config.yaml
model: "multi-label audio tagger"
dataset: "short pieces for a synthesised band: melody, chords, bass and drums"
train_examples: 26041
noise_aug: 0.002
input: "waveform_16khz"
arch: "mobilenet_v2"
norm: "groupnorm"
hidden_act: "relu"
weight_standardization: false
channel_attention: "eca"
depths: [3, 6, 3]
kernel_size: 3
wave_channels: 96
wave_strides: [5, 4, 4, 2]
expansion: 4
widths: [128, 160, 200]
num_labels: 45
init: "orthogonal"
residual_init: "none"
optimizer: "adamw"
learning_rate: 0.0049
beta1: 0.8
beta2: 0.99
eps: 1e-10
max_grad_norm: 1.0
max_steps: 12100
batch_size: 128
epochs: 59.5
lr_schedule: "cosine"
final_lr_fraction: 0.05
warmup_steps: 360
weight_decay: 0.02
Rows from block 6 of a small multi-label audio tagger, named by matrix and row number. Rows with one number belong to one channel. Each number is 128 + 24 x the weight over its row's rms, rounded and kept within 0 to 255. All counts start at 0. Numbers have three digits each.
Before each channel's rows are labels from the 100 clips, of 14976, where the channel reaches its highest value: "strongest on" is what is common among them. Only what is clearly more common there than usual is listed. The data: short pieces for a synthesised band: melody, chords, bass and drums.
# convs0: expand pointwise conv (model.blocks.6.convs.0.weight, 640x160x1), inputs 0-159
# convs1: depthwise width-3 conv (model.blocks.6.convs.1.weight, 640x1x3), a 3 kernel
# convs2: project pointwise conv (model.blocks.6.convs.2.weight, 160x640x1, transposed), outputs 0-159

strongest on: mains hum; muffled (low-pass)
convs0.429:120167164131137114151152145113142129167162111156095128150131126100159099110150138129115118096078111147094130096125167096107097153107114156134120125134146123120128121118138147084123095153089093126147147086093156115146105144133107164094099098126139165108116135181150156127107127141185136097146139152127134128130096137091134130134097111178157134080102094132118141120133102138158113065112124110151140152152050133104098094162149141111169119143139120128111145104128100143127117144135114
convs1.429:156159127
convs2.429:134128119127138171155169135137140145141139153101135119080132143113145168162095116139126128169158120105089126163120112116131160123161094102087114093123129131134098097112137132140111171119105151151108121186166136166137098114110174144111126116138132112117111115112115150134132112127119152168138116097093139123118128152155174095127145141132125062123128109138146140129115116152114117173142130188081144122110226143156167144142117158098134131092135139125153121133163131122143109091143144

strongest on: drum pattern: one drop; ride cymbal
convs0.184:160169138112149148102098138104122161127117113177143175128108150189134126094130169106130163115110134164099140097112139150118148121079172128119156121120099109148102166145116144148155069111127145164144140130105120109116137156151108150117123121146097104100092104104140106097126154157107150136158103143132151105143113086073106121133082153105154141133153127109115176125162112108165117128122140106104145162166102117141118132105119090099115094116156089106132147097102144147126132154143103
convs1.184:151151154
convs2.184:151151125120127150157117148130108123138142089119127114157064128107145153129160160143146138170071118172124104169151121120133125141144134149153140179156163128147093123127107154131118142120110159137132086147146103166133130122143160110099182095110101105102109094118143127100098129119125155138135113114092116089178142116122102149132130137143138124124135100098106108121117117134138089106140135137118124169138122101101129150126154142170174130097194134085074183165123105154116146157143139

strongest on: closed hi-hat
convs0.256:148102126103154153094089126124123126108091135126111159171115147149144159146087143112118162155156122152103094107113163128160185101103137107091153114156117125153100139129089140161171135135127138146125117142115076114137090114151123122155136126177095081099113089091153085083150144151066133149152101145107147107152118140114112139136124117134108117119140116109097119157172088107108127130132149086104103125119122092161110123123134128115121093079157110103148156112142150147158139142146119
convs1.256:145090127
convs2.256:116161130088120095130091123132116124153141116130137140081144103145171135138136150168150134127126092142146152174118099142128101107108196093109102165095096091107109107154085117136085124122120107091072162133118109100097114135113124137098097110145101137136114114125150155173136145159130141163184128094161144142150150131154147109127088125104134126123125090134143143102133138131097137162119102185104134091217130151122125150120124112143130125128156124114122142118119121142121123160123130

strongest on: muffled (low-pass)
convs0.463:096125141153095113111120118115099155177149093108162110102110170146141163134113150147126139145148128154098151154141097160109092163184087148154136153089145120076154156115147161097134091140108098159111153135169102130106112136133138123112064102117131137138158127160144151170120132143152114129137139126170140119154133114090112128131134141128139130122128112122143181115146135158164124115137134168161141158143120153096158147145154166137124143149117172142107116131101074107068122114118130
convs1.463:167118118
convs2.463:162144140162107121149141148167132099181145113167150176127122152154119133100129111118130148137133115162113152081122111067079126136105133118089132150150121103131115128089133132142160098163111102114085105111130118140150072134154096117129118115163088137114124115136160128131095140099159109125158086134143101131113127144122093147114138064151125101106083097106163149100115087134163094087093158136117112101134120099100131131135125103130128140152100130152137149132102123156098098163153116

strongest on: pink noise
convs0.219:139161158141174166180159125149140179158137163202206175144121142125139136134130110100164145125157140132123155213094059148107127098136137137137105170069122149121111097132095118139072114114110148118108153140160118130124153095126147113144167111137146126118176140139128131128150109139132135157119150145163141143099104117132125109093151152121140158142117116128140118137134117122134148169139139119127126132102146128149133130127119085113133129134149096126132101140129139133138132148113116
convs1.219:096154129
convs2.219:162143124177155143121151152129147158107150122145168154126171141138090113122126113127145122186162146110126140111132071142085135114122095120126111087145087108155114114135123117146138134114109135074111137155137111134133112126138129108080123104110141130152178150115119143137156098114111159151132149112152097156104131133144117109096153098101102118132132126134125131138120124097069169135061120107142131103116142125097099162127108120158092150135140107154118054148102139108058121143134157

strongest on: thin (high-pass)
convs0.292:124090088106148145091118094135113108107113099117090101116123147138160142126118135165112127151178131143125139087120148103149145126093102120080136103198116111105107126108138168140131132161088127114079073154119084154151065127130108132121120097183116131118148113108127122128103167121122160146160129103141130152115153195152133156115139097137101093093112096113131163127135128130110104109109122152131138148159123135130135138108127172120112106108093150151149140113155129127130108171163115
convs1.292:098133157
convs2.292:123147151172117098141114108091177147100113117126130135146155110133099056139144069108124107100109134107126122094129079140124131099131174097106104157125118123160134083168145091193142134149124138095163137127130127080162177154135121139149158149126153110115150165107114138116133118121128129152099138085140112148074119136137109112123123119126137153120110181137152109118154161112120188129090116118142124151133111135130090114159093111107135131148128108151142108155121155115088103123122104

strongest on: drum pattern: one drop
convs0.265:151094104105161132096108126106124141104099112132120142145101130145154146120102167129145156130123102140118091081146177111156171116095173089091147127160114102153099164140109132160164134139145134149143073113080108105124109123138098141151138151159116095108098100099133098100120173149102142134154106141091145111139142114088141158114103146123119144116135147141122143115169089122149121114134160099097114158166101086147129120111096119108118094085118097094149169109108144151131108144114097
convs1.265:142165141
convs2.265:098147147147093093153151151103157146150122150137124087116126137095129115136141084075078111102103122118130107188143106122154136138163096113119092142144153130119120098165170106178106126138107150122140146122165132156145155146138108124125119127081160148115149159111092133112107084106122151130087131093115128166118109161128156106099099171161199144113107132167170110110137130135129123094125088102117133175102128147117093115124106120109165128149120107151123136133154152149130116107120125

strongest on: muffled (low-pass)
convs0.22:143139120124166151166136152100145138120119125115122169155105154154133136123150139111124117164167176115143144105130120092117152106070154106109134114138084098172106102151106119154142070093122152137147071113115127117151148125129099099156142093151154125096113120107111121087158140143120165142155136141088150143094125125097125141122100122125111086090115137123149150141144095105141095141101121115095148161103128124149107095100122093108151118090158096111144165127150148156165150178166133
convs1.22:162104129
convs2.22:150132171138123142160153155110163194138145151133156172119146095092143139121119138135149139121121095122139074149139149150157125148163109137137131143171153146191122110182149131140138211162139183116144151112142121100136168144118096172118167139103137153144117143146103138173124110128168115119121139175180109111130121140144116147113103174144161111127144118153106139100131133125116169115110142136127128159127124125142138144162131138155135165154155136127153118137136152152107127102150143

strongest on: kick; muffled (low-pass); drum pattern: one drop
convs0.52:153145135115170139142124168096142143125122127140131181147102160175139138130126163119156147159185156140122159077112140094119154110068170116108133117171098102188096119144103127141160088114116150140146092127114111125138128122144107130163160107144138105091101115106132115083142137153106148130155121157111153112121116113083112141137092110136137096086133115116122161128165096102141118106118143089101128155122123115138095101115138096104161111104167099114142158104133146161142135157159122
convs1.52:156158135
convs2.52:140123157147158123133119133123128187153128160191175191162158099124142148121082160092136137089138127128166083159118109168118154120139160122152091153120120157152138154146094114110138172150160166128115131101146143135114147160119104131169153155127143105118136138123120134124137159156147108117121120148154115079112122083100081134106178174109122122151141158148099121097140146109140138144133165123121114116114140089161155113139110148164128148137142146133146122157104148158134127163146135

strongest on: mains hum
convs0.563:140166145119138133100120137125119096139147136135126135109140135149157135115127164158144146132148126170111140086115119091109089136063090146112105111155118119110103135082134143088130117157080101103077145147094104175121088135166149159083101100180099126131158121135175138149119145124132114105161129106158123138142134160121109152136149116129132120119127098086124176120116121120128118079125138134150130132162085138100117141152127115119077100120099110147087120104112076122073108134137108
convs1.563:093146116
convs2.563:103137102116137120134142118104136108144138115115139110144171131130119134148133108140093096117155153129124141111120105111112135115140112133111188138126152163115154096122121131133131162110120079100136129151105131152148122137159164123143117090131138129084157154141128165113126125138108118116123133105062116145125088113142120108174105082144130107101115110089112099139148141117093132118127084116135123140133140167152072074130181140130169175134138156170111134154174127105183175121191168

strongest on: reverberation; text has "room"; text has "reverberant"
convs0.359:148130137118157144161160122117145137139124154160105132163114164096163124149157122135123103091129130140131150097076172088145135123086123123084138098123133125130104110117142130113136106134089130161146147119101134147147097140144103135133084094148144155109102116142154116112105144145129129101160134148117155123143080171114142173159105115167164107087140091129131160138158095142114102067150117080111134159159061134135093090120141094106137098113141110115128155093160119139158123111154110
convs1.359:136167141
convs2.359:099122094080109134101135095080093134146091114100147130110095137105161131117135115106097120105144126117118133153154121097139171156160182150140133197132133151134132124160165155154146108130122138144138135113154132114118137122107115132126109137116134138108133114106121135108098114125142135136148105105130178115100137126115106128130149130140139118164148153140160133113128115136192098154127151168128156175112142158147189138154098110090142071118094115091161132080088119176092117135135088

strongest on: closed hi-hat; thin (high-pass)
convs0.615:163131144165192131155148176164163127131166121132147124163164098144114139144171149123149109183114131095171129122155144112123103118104102101132147128156104112122132113129107117079141111079153101107115097108082126127101118119116121099071104105129139141164106151166140177140171151133132126115122150135138095093135148121108156141146110110093118088121159127132077087154110116092118137131096139126138125117120116113123122142136145122169124155117139120096082130101111110094117166119131166
convs1.615:146091129
convs2.615:122161098126137117111125102087135145132128137157147113109129150112161145132146109145124128114184122145123155126116075125126109120099155148088109149109119134086105122127158146147076149164107166109103136141119114150123171133138134133152154118163130154105213138105112168136086141129161131122127125094121144195120143140154113156131156139142123156161125139111158175101132152136142102091130131134161136184149084136096129123116086144110122109117094113152141132113134142142103083161161092

strongest on: kick; drums; drum pattern: one drop
convs0.137:173148157103127119121091121097131130134115118132153166139118128128140110094099126118113136122112134153123106116117118142109158082121150093098133120106117129157098145138080104147179118139142123133143119117119081093139142138189118127162131157150086083093098111112170103099149163166053094109123092138135148131139141120123101133157131096106118167140130146110114114112159101080139150129119148096088064152129120081186096095143126110127113121146138096132129140137137148125132142142148138
convs1.137:117144165
convs2.137:092133102163115108125145134165127134159142120161137077129136139155099119141134097157113118127121123127149156146119026124150132116149160095076119138107096110111134125139138118189106116126114117117096143151154132153136107141143167137124126124142144131126167137122124142127117148108134160161138121069106091185101108127118118131100131119129111101115074131127147146128165181152094142129093086146103133124152131144103113143138122161165127141117116110190112117181099124114132123163115140

strongest on: thin (high-pass)
convs0.115:095125131135095091117173142112153129116158136150101093100174143128124116167159090123141101123121171115142114147129153122180100170125136161128111113172151115122166121138181145112133103131115124130141133127157163142139169177143124149133096101079163179146119131154109157130111101132162112084118156113125140133117117168110143145136094125148160102100137129144148101139156167133104124100095065108161144176109112187128100114132156140132152159152147141129119143129125117119127145130139153
convs1.115:126094105
convs2.115:089137114076148130134095152130117158129152097123119102137132134139151127108134160139161160122128131168122115115117136127083121146126118143153132112135131154166177121126125133097148166132141111116118121110119122103109122118135140155123165126107094135102117120154153188132135125147136085103089123171177104076159151105161137145184125138116123156107169132111066100082151167084163158133133130155148110123130148126125113113116161160154077164130146118131088126162081105123132147153133166

strongest on: clipping; text has "clipped"; text has "thin"; drum pattern: one drop
convs0.282:142101117112137128108111135099123158127085106132128149152107144137141131131118138122128133109169131141113103085120154105135181102096157091078116108124109119146092141138098114156166130132122129155173100121114114118142132110146110118193149150145127091088086097088143091066135148158093145136148093161087178141137133125102130150116136118139139138133140149129142148122169096110135107109106140087076109141119092078143114100110113093114113090091123073110135160109123140135144124115128107
convs1.282:151143159
convs2.282:107116110156144131139136152173117148143131119135138099136140128141109117146116088143128132124098126125138129144136081132153150108164176105094127147121105134131144116127122146227125139116133122138117150170160147168113120136152189152121121142156122109133114113099122117119138133116114140156110088070101076225131115111136124125116143098126115098132091131146138135128134156145100150147097065117102120118125154133106105137134119152159104129110125115170095114180086109100134126142116134

strongest on: muffled (low-pass); sine tone
convs0.426:114150140095144144146126103116158106150152097140103132134153156098150116132133137172095132082169138153093148144091113130122124092094103139104153136108122142121104079101116155096131132147070104125092146144118100116136141059127159158098114091149112155086148134152145146115110091137149143141167164129126149129135081159142102078182099074148123115125110084076114096113128111122136106137155121141118121136106110154146122095147155106103146117139140104093138122105144115130153137121143123
convs1.426:114151096
convs2.426:114129086097139124115114111125093138150138100111114129108135103105160114113149161187175104142142138127140151118154107116095117123093122134134127161137120135099154131130136149130084137114125131103114105126077123158124115111135146129074132069142092148130124121131141166134129132146154147120140123074118113166132160115120126155105117121120097139115102093109111181134113144153140115098092145194146172145173106163089151153142136139131174122103137150119124188090122127148096115190147143

strongest on: kick; drums; thin (high-pass); closed hi-hat
convs0.518:118139136088151120121112183133146165101169102093135111126136109124149097109146124179143099125162167107184156140116079111141133096120142098116138138113123152149134104155103109117130139078146112115106114126119144133113140114134134142143139124131128126134155146165133158138160119125144124123122145120087095130114165102156137131144140093123124105160156169117090096143122166091108149184137120120131111133053159128086109129138148132172139161124150113120104129179122135095151179114156181
convs1.518:101102146
convs2.518:083164131116130118090129147103099124125156133083114089100133125139102128137120126112134109148130158135115138097118097123101078175126126144142046122152093127108133151105111133073091103087101075096080131116131126138081092110136146117112115095138170163143156131149150203121152122147166144108130111148130126108142114122127115114151135181113139119123164116119138151116121131132144122108110116138108138106117145138089128131138172169175135152142150129146101145136126118110145163126140168

strongest on: kick; drums; shaker
convs0.345:119119143106141120148091107111183084125099089140151166155133112086115109105120154142128141150105141125122086151132139177108139085116129107132169144090122135167127128136112114133130142139151162159134119124125115124132207095148134126143150151125101104097117132102097099113113094140103086106111125124144136128113122146076135114169111094106112141143116135109099105126119105094151141152155153111116088122096069122159109094164114095102123127169143081081135086137121157132133119155122101
convs1.345:121105162
convs2.345:143168144147125125136143159124162151130139152130178135141149084120124112134158102148131080114121110097188120147159097167109119102122128091138083112079147123120123114182121066101138157128166119109149179106109134116145153170114098117124120130126161127162154148125110140167171159149174150144111152122178116116099137119135124165127131131111140139152157169155146120144106142098083161135097084127144137146146120132121114145123119156159159132157158162152148128146143159129133145138110147

strongest on: tempo: 70 to 80 bpm
convs0.584:121108153124167147173121167140112162160137153131161130181125154140128148141079116117130140182133151148114158134108127103107149092121071098104137099106147157142119099098086120141144126123121089137124124143158104181148117121171153090144115103138114118119137125151157151104155133133105103099117112133085095138140108129137103151139143111158113141115123118102110118185143132112137153112154167095128096138083138106132097095177134096127106125084111067147087100144136128108117140142126139
convs1.584:096120153
convs2.584:106115098154143134093161156144114113133149101118172125164135134163117174169106136158145138147118093137106130120103152139170096149130121136144155156143124083105148100126125150113039148147107120164123089149109116134158135118094134053104124085111169154150144137132109153145112134098132134134117159127117160146132143161108136146127125152121107118099118084110160155150163127115137122121089104163144138127158150166131102157118134124138114121106089169094122130095140097102102094103129137

strongest on: drum pattern: one drop
convs0.250:153115120109140170162122127105137156139088141134105163161102153127149144131106146113101145133160139136118103104100160117141168087101142081079156095112095113149093122150095125166141129118134151139147085110110109105134125100121087127156127123173136110115107111101126107097153151148108170167161121154107147109129108138113131130112095138130117103106132126132130120125160089133140109140166148106085143155134135107175145118098117101097133097082156104085169164111161169153178129128153113
convs1.250:164146117
convs2.250:133114147136144133170149161127159192155154179171165158136147091133136159139116117114135126118129115112148091198127134128164128124181155115149142125096135148134140098178108117149115160117159160139126136090122136117122148139125098122126133112110137164144137150154117153145137139144145115114128137161162095118126123109132156117121121161131159109118152131166125078124164181134114157147164136147158126134125166146156121119180138161153163177137184155125143112154159135134131139127173155

strongest on: reverberation; text has "room"; text has "reverberant"; electric piano-like
convs0.617:139131135106130117108125126145125126118157108104106104127160096100152111126125132188121115099141155148115150142144122115179113117110127141111137148139118137110135127088132153108137139114099077147084136168134118168135155124151174126125084100143096124136127116142143124130091134091109090088128107061091117128151155125092120127147129084127081103149160127113111084157102154097085129138065098152155105128096129148102099119158152111175106139143110151123096137133126096085132157137153164
convs1.617:169130134
convs2.617:128129103145125143156183155156143119151144116164155130171134180109152178165114053117150134143084118148118142149108172126157130116129119141123151122133125124134095080125110127124071167134115140122134127139115137164176108134141132110139131115111146158111076124118099102105110116130089175134153121086100166140147110162147153161129115159160178105101108108133158134136132114144106096095102111079135126080117138113148116131124129112145148109099112088123111133108097110138107099125115125

strongest on: muffled (low-pass)
convs0.433:116159135136128131141169134115133132168155115140095116141130156087167120128153128156106116106104130144104156109122164094123095161109114165130128121127132111106122113114147156080111094140078101142135129109114147134121088124117114142085093085120157178113119123175133165128100135148186154110155141146122141120134100137075124130130096110167149105093097096119137158117139126170144092080117104137147167155144069158109124107129168152112176126139149162132119158108152104139142123139153120
convs1.433:152159113
convs2.433:123113100156081103106120159090117128166107124121110126123108148166133135145173141088110116143164160113138104121136101103150110172128121125155111175109137094163129151163153142110148061083127114137127124120120135169113095125149094111115071131095119137108123133135151138137122123164138113118138132181104158131115129117081127138101140133137142094132128147153162141146144092135165128072170136091144163178134098158132120114136087131149117158100135119129137168175099129100163129124147121

strongest on: closed hi-hat; rimshot
convs0.506:132130143098154113147136112111152139123131072078099099136144110075177093135118142186161103152135135115148128137136147108142157087095122091071122117144141122124123077131104123136125150126099142135131104141145095133185183093146122121140122113156125117104115121137159122106141125141106119128141135130112132131121176168124135183130114084165122114106150142118103123148144118114125130100109126119110119177123116122132093123140135166145170123128162121123154207149166158130166143158146150
convs1.506:139089139
convs2.506:098122113064128122120092125112122131159120139106142143113116148124175154148092134116134147133143108125109129195098094141167180132144192120099108159118131134147105101153096144193130117116101154171127131144177102134110145102133139138137143089140081104078112092098115089091134122171104144154149114130128167178141159148123144134114135145181149105134120142148139141120145134162128121148173139140115144133142140114110147141125127110128115104101180096109137136131117114144146102123103131

strongest on: square lead
convs0.149:108121140151174097144115140155132062134122120123159148157117085152074114135171166101141097124124132097160170104176127091080097134086118114149078151123159129125150102115129084108131092103133106136154126107119155142114124095141136076114129133117145128123154148159140132118136130134136089099091134153122135096084115094107122134148172086141152151136109131129137148143093131137150134117138147119138124099113092131091113117177128133154139150143131123153089075168111092113140143138118131
convs1.149:098121156
convs2.149:097143128102148112079121120125126134070154097144122097100164147139095114145118127094161136103118151133113171101099109143121146117107145149157107142148112158150137163127104139113176143097100106073080152135147130149080124149153174138141167114109133097124114109150149125099138135151135131104102093146153127143142137093154143116159154129121176148161164153124088109148109166120133156149113105098150137120117125119079129138152137112165125139140174094123097106153065114125114148150108148

strongest on: drum pattern: one drop
convs0.311:141104116104140145152107135104115153140091121123117152174096153133157160145102162128106161147147127152109087099123172111143176105109158095085159112126120110157098124145095139164149137130128133150151079119109098105142127104136103136163134135161121102104100101102138107093139152160112161152162111161092152105139110141108125149116102123142131121102129140127139120116176098144145111114143149100086132157148125096161129115103120117105151094082159102094162180113151163157180126137144109
convs1.311:119145165
convs2.311:102120139125121096118137113161163149102138134137103109104142100145115116150113107107092125126161083112143073145148100106168167134139096109095091124174144128159142112170156122154132162157125166140118146124145134141157157149127116154186187159135143113127136146111111102109117122089109132142094122091134087176097126172144103133091128131140165124103124122146145136135148164145095170105103092107096111141138154118114118169156092104133107105103102096143127135093124136110091094111114124

strongest on: square lead
convs0.139:105127104109143122086140103140109137130126115146130130102112131163141110156144130155173141109146119147123137163147140109138124150124152169144065121105113154125108158122141155128092105130106142178128174147179153127100196148096131167119131129164146136124126104100106107114107100121165157144138119102172150119154119130111122120126139128138154147161169114118145159125128189149097126125095110122114147125120096140049152178095137102120152097129149124115135169098084127158108112137119104
convs1.139:149127092
convs2.139:118119119116166161156114136150117181144131112173122120125165149150115136112083148136137168106118140170086157130109120126109124121120120132137139105139077163117126113091053156141125150155085129095109090171156110136107129093122166142113148129162088096093131094115146114090124150130118128148131102119125143131157125096150148107128160149123123148143109134097097129089120166088162137157159144117140098098099153111104150115106144115155066130117111100153109117151090139101137137153136156

strongest on: reverberation; text has "room"; text has "reverberant"; clipping
convs0.299:136103149137162138109104127134103135075101118108130113151132139141087114123089132114153119135148153143114131113106116153163150114123122109118142157154134139131126151125112148163147126122137119109118118147145088143144116132148134078152132139134107091134123107113147120122138153118103085106100107119092117146150169115090108149122151152091070149166131167113116117172126088089104161124098125108110092115098092107120111100115163147182114144138121138174116126201141137089148166199144164
convs1.299:125155160
convs2.299:097123119195072144113134080127144113159136117154165122123148143192094127126132121106075127129124120131101149133118080131090119114130126131133149130114114103163138113124144150168135105160132103111112144145120113125182119170140135117091157115114125135119133140120100130147101158094150139141105146094130172154106134161161116106154147086113111151114068134099157127111134163115103104114114104180111129116124148146118084092116125073075112122126091134143124085101139112131105112122152119

strongest on: thin (high-pass); clarinet-like
convs0.300:141144157152136149158144158131143144133122161119182171165110155113113144108124093115152124178107135122146135170125110139089137096127095108098108102093130076142115074124117102131108124142109147105111101133146099089184082091118118069129104089121142137107152156140131136134153112150125113147152149165160105153086132153124117141114122142141086098086076113118155112124140072118143130137115125115132118112116164134151099104144149134129147157147144139143128095174151139116116153161130158
convs1.300:139098155
convs2.300:101113125115157172101131139125104179134158165160134131080146149125124170128075146120109133111167136115136110141104090141139130153115129148124092148155131141116122154112135173149148166152109143115095106116136118200085099120120105142115163105111108128144098130158137159164132166128199141123131109162142114154124135112153137117138157147139129090159137139120105137120091182156147088124163079177120141145130150141081166154130130122125134157122117123142141117139149119158132141147161154

strongest on: reverberation; text has "room"; text has "reverberant"
convs0.148:132132138152142116119112138142113147125153098124114090145139068090139096111159126188149100111125137136138084121219126126147098141120138150145139168138122123095147144123138157097143142108138099131136132147117153165115184159142156125148153140140122137155130123128135130140118114098151139122126126098117125151148166113118126143148133121106104138188168157107132116135067139112080125126032110131134125121109097124070121143121138115161121136122113143101100143127088115114092146146138138
convs1.148:163145114
convs2.148:132130101134136129146127175160134162124127083171144131170142178119168145132116113136153142119105141149130139142148155154160133144141154150151137135108114144101111146137119130139120130117133115096131130132103173125124116121136145130165097148149142128122129122109111097102102147113094161142126103070079114151157128077097156151103144173153149108147118154141144132103093137126188124137135116086151135115099137114083155137112108093153088115104070086106106129111039113124108109120124114

strongest on: closed hi-hat
convs0.387:171138133150132161152150129162123142151154160147121121098168124144138154146110102128110149187137151148119089125139139136128098125151081151152141085162118152132135133094125148099146147114128099113109101149142100140104115131133168140113114129153091125142120100120147120134138149116101120157136101112165078111164113157151104091149126098089103080115150101093076052120118170132095129134120142137155132116115184140177141142144149154123130129114114189139132124105167129132120135098149148
convs1.387:122123169
convs2.387:088143095102146123077135088097119148113103162137144086133119153168123132167099122094140130137114144132102135131085119169133134140126143144147090141138114122107127134127097139121111103140110131127102134155179097107100123122110169095129098122135129125106126107068107147076086134137093149143125113099137172152148112156087103089137113190104114146130126137128164080100159154125119107163151116150121154117133119150150156129120122133098109107107136101095146141083095157132104121128070106

strongest on: closed hi-hat; thin (high-pass)
convs0.461:126107098120098134115119108107120102145092149141115114090127150130140123113112142095082138133168154131116168103103122153124157126124146100115161129140105153110116174143146134205119105122154135124118100100125134140110083158121081127131115167134119115130138135101093158121117161104125149109099119111094126142106117115122152102078117141105098128126095148169161106102120108143175084112183144143098135143121123115135180096094093156113122122116093117149174157108155188148160111133140104
convs1.461:095147111
convs2.461:106137154115110142164157143161140159162153137109113107115137129135117130163122137133134160129103139136099129149120150107168140139161133136135152116141136144165111122096115133119125109087096080149144151156141122135106161117145158159074105095114120135138070119137137112114136116159128141141146100130112109079170102127133126097153089090134167086094177113118097101144160160139119161147129125120113132161123198153181103128112156092142130133121138113125098097152145100116153159065120156

strongest on: square lead
convs0.626:158132174151159102153123179137123155121148126116160129196126118121139137154153152130161108177115122137163096161165127146116096113135121112120125156124149087118154100147106109088147138122132117102151103120133101100167164131146124085134115113129151131142109145163165155143150158152138120117153148153151114140137158149128127184156120134112104141127145158111147114151144097114115153104066106124129112170167105134144091122138154135163151168145148160122124142162117131114112153196117169
convs1.626:100118157
convs2.626:086150149118110136110124111105124150143150139101149104104137119149183117156116134148123154172144154148132132161152090165132124104129089120101124101116127125135094151131105138152119164128155102110113156118128105152134171182169133161096150114133074129119106114137145137139128143129108136106166104104148098174163114176202138137164124152120133159127169119112117169160123146121096157086129160157096113175137123096130115131123149110153094148127114142143132105095132123104081106146144158

strongest on: muffled (low-pass)
convs0.49:145153171107122093123119108115164098112165084147135137114150099135127116124141117157131125115096127131136103149136129157155120114127108131127145112129129135146133121128113120120139090119133103096117148116114123090130184134150147147122114137128112127127148125143146112133133099110112086102109133085184122115139116137156107088155110075098128152134141122104090068122123114090119160152116129121138103122101126122137104128168173141174119174175162144163075112159109082079094172082159177
convs1.49:106141160
convs2.49:129161144114149147159126121093139153132136136158112100114138133120136109114067124106137135077115145121116169115087085089110115141104098150152151157112100152133098154122109135121131119147106125094101154118132150166094180153150130200142143160141100108129159146134161149137100152098137108123130118123124121097126122099110118095085153150123141149155089136133097112105094160150172145123162134104122135158120090111082151124154116132135147157176116103184095100165129104116120123141151118

strongest on: square lead; muffled (low-pass)
convs0.418:045129119109151104082126106116091154106142134137119080098121141128149111145127139158151103147136164145122150147128125161179102130091108150140066117128134123081129153108135154115104108139087145140124128172177123170106163144140148126141109116141140101129140092138150153130126155122133144110135113104139142187137168171114122155106136140143120140128126141108149151159128165125109130109129087127140144159129095147076133141118138167128116109104125090150076145131111080114087128169113131
convs1.418:123114167
convs2.418:119135126090142143136111112160130098108111160106099132104151102104130096106142126105129109113169145111137158135120112113100154101126141123124136192161157143139126130160123115160190162120154127090125120118158142159147120153156118118109144118103081088100075121129118121118117119117106110109128097102100111128082129120124144074132153091131103103133096115113119119164075114117086106152162112173115132163119091128178126090159135142110141150142156133145124124120176123133176150172146157

strongest on: kick; drums; snare
convs0.375:140133113124098133088135100116133089109129137117084121081126161135101102081139088110127107124093157105140186100098080108115113118076109113096089103134102118101105159097157116126118079091128120093102095118127136108118070157120110124086091129144120128152148133120117123147103126087148129127132137094152136177097168110132137124113153136108122115161088158143149164113115119117157120127126099136128142125117134152076131141108098112121067111113084121152117118125088099121119119114124113
convs1.375:162148114
convs2.375:109095160162090127148157167167160143172124126156126162174120128151113131151149152123095117089155104105129168106117144110148128150137114104109125124117161129111142120145140126124120113127121089166146141105115159139163130078118092065166125119132166149143172139138094099124114100135144156143118160157114123129096094142084150120107116070164158096102105113166164109141135091143116113114134129094113139096085094130129117117110140115140135142141120135132148141169117142124195156130108136

strongest on: mains hum; thin (high-pass); harpsichord-like
convs0.623:097149122111097069120127122122145086085132122127132129093124120149145113133145142137159123161157104114153141114122132137127127147102137124127093120155135084138140125157157106132113116167136182122105128096128141129140126153116087147152175104110142151124137141138102136140111142117162144128119136125199120156085169176122161171106115111140155120071113099159150198109116143142129113091127114140144154113173105136096137149130124157128139153160157163151122118130151154156079098178153137
convs1.623:091141141
convs2.623:121124125198135140172160118114132114161120135142093084135105168127109142140129119100090137151124148125111114128145087096134128146132072134100119170135130116109107130094177165170111090122096139134142115147121142190149131151143113113136133113164156113152202140132120146153107122076146162134122127070087123154105123165124127116086135140148134113127078115123141142153091111129165119097115110094109144164120098123113107123118114147110149115124116109164109137174108116103124113123138113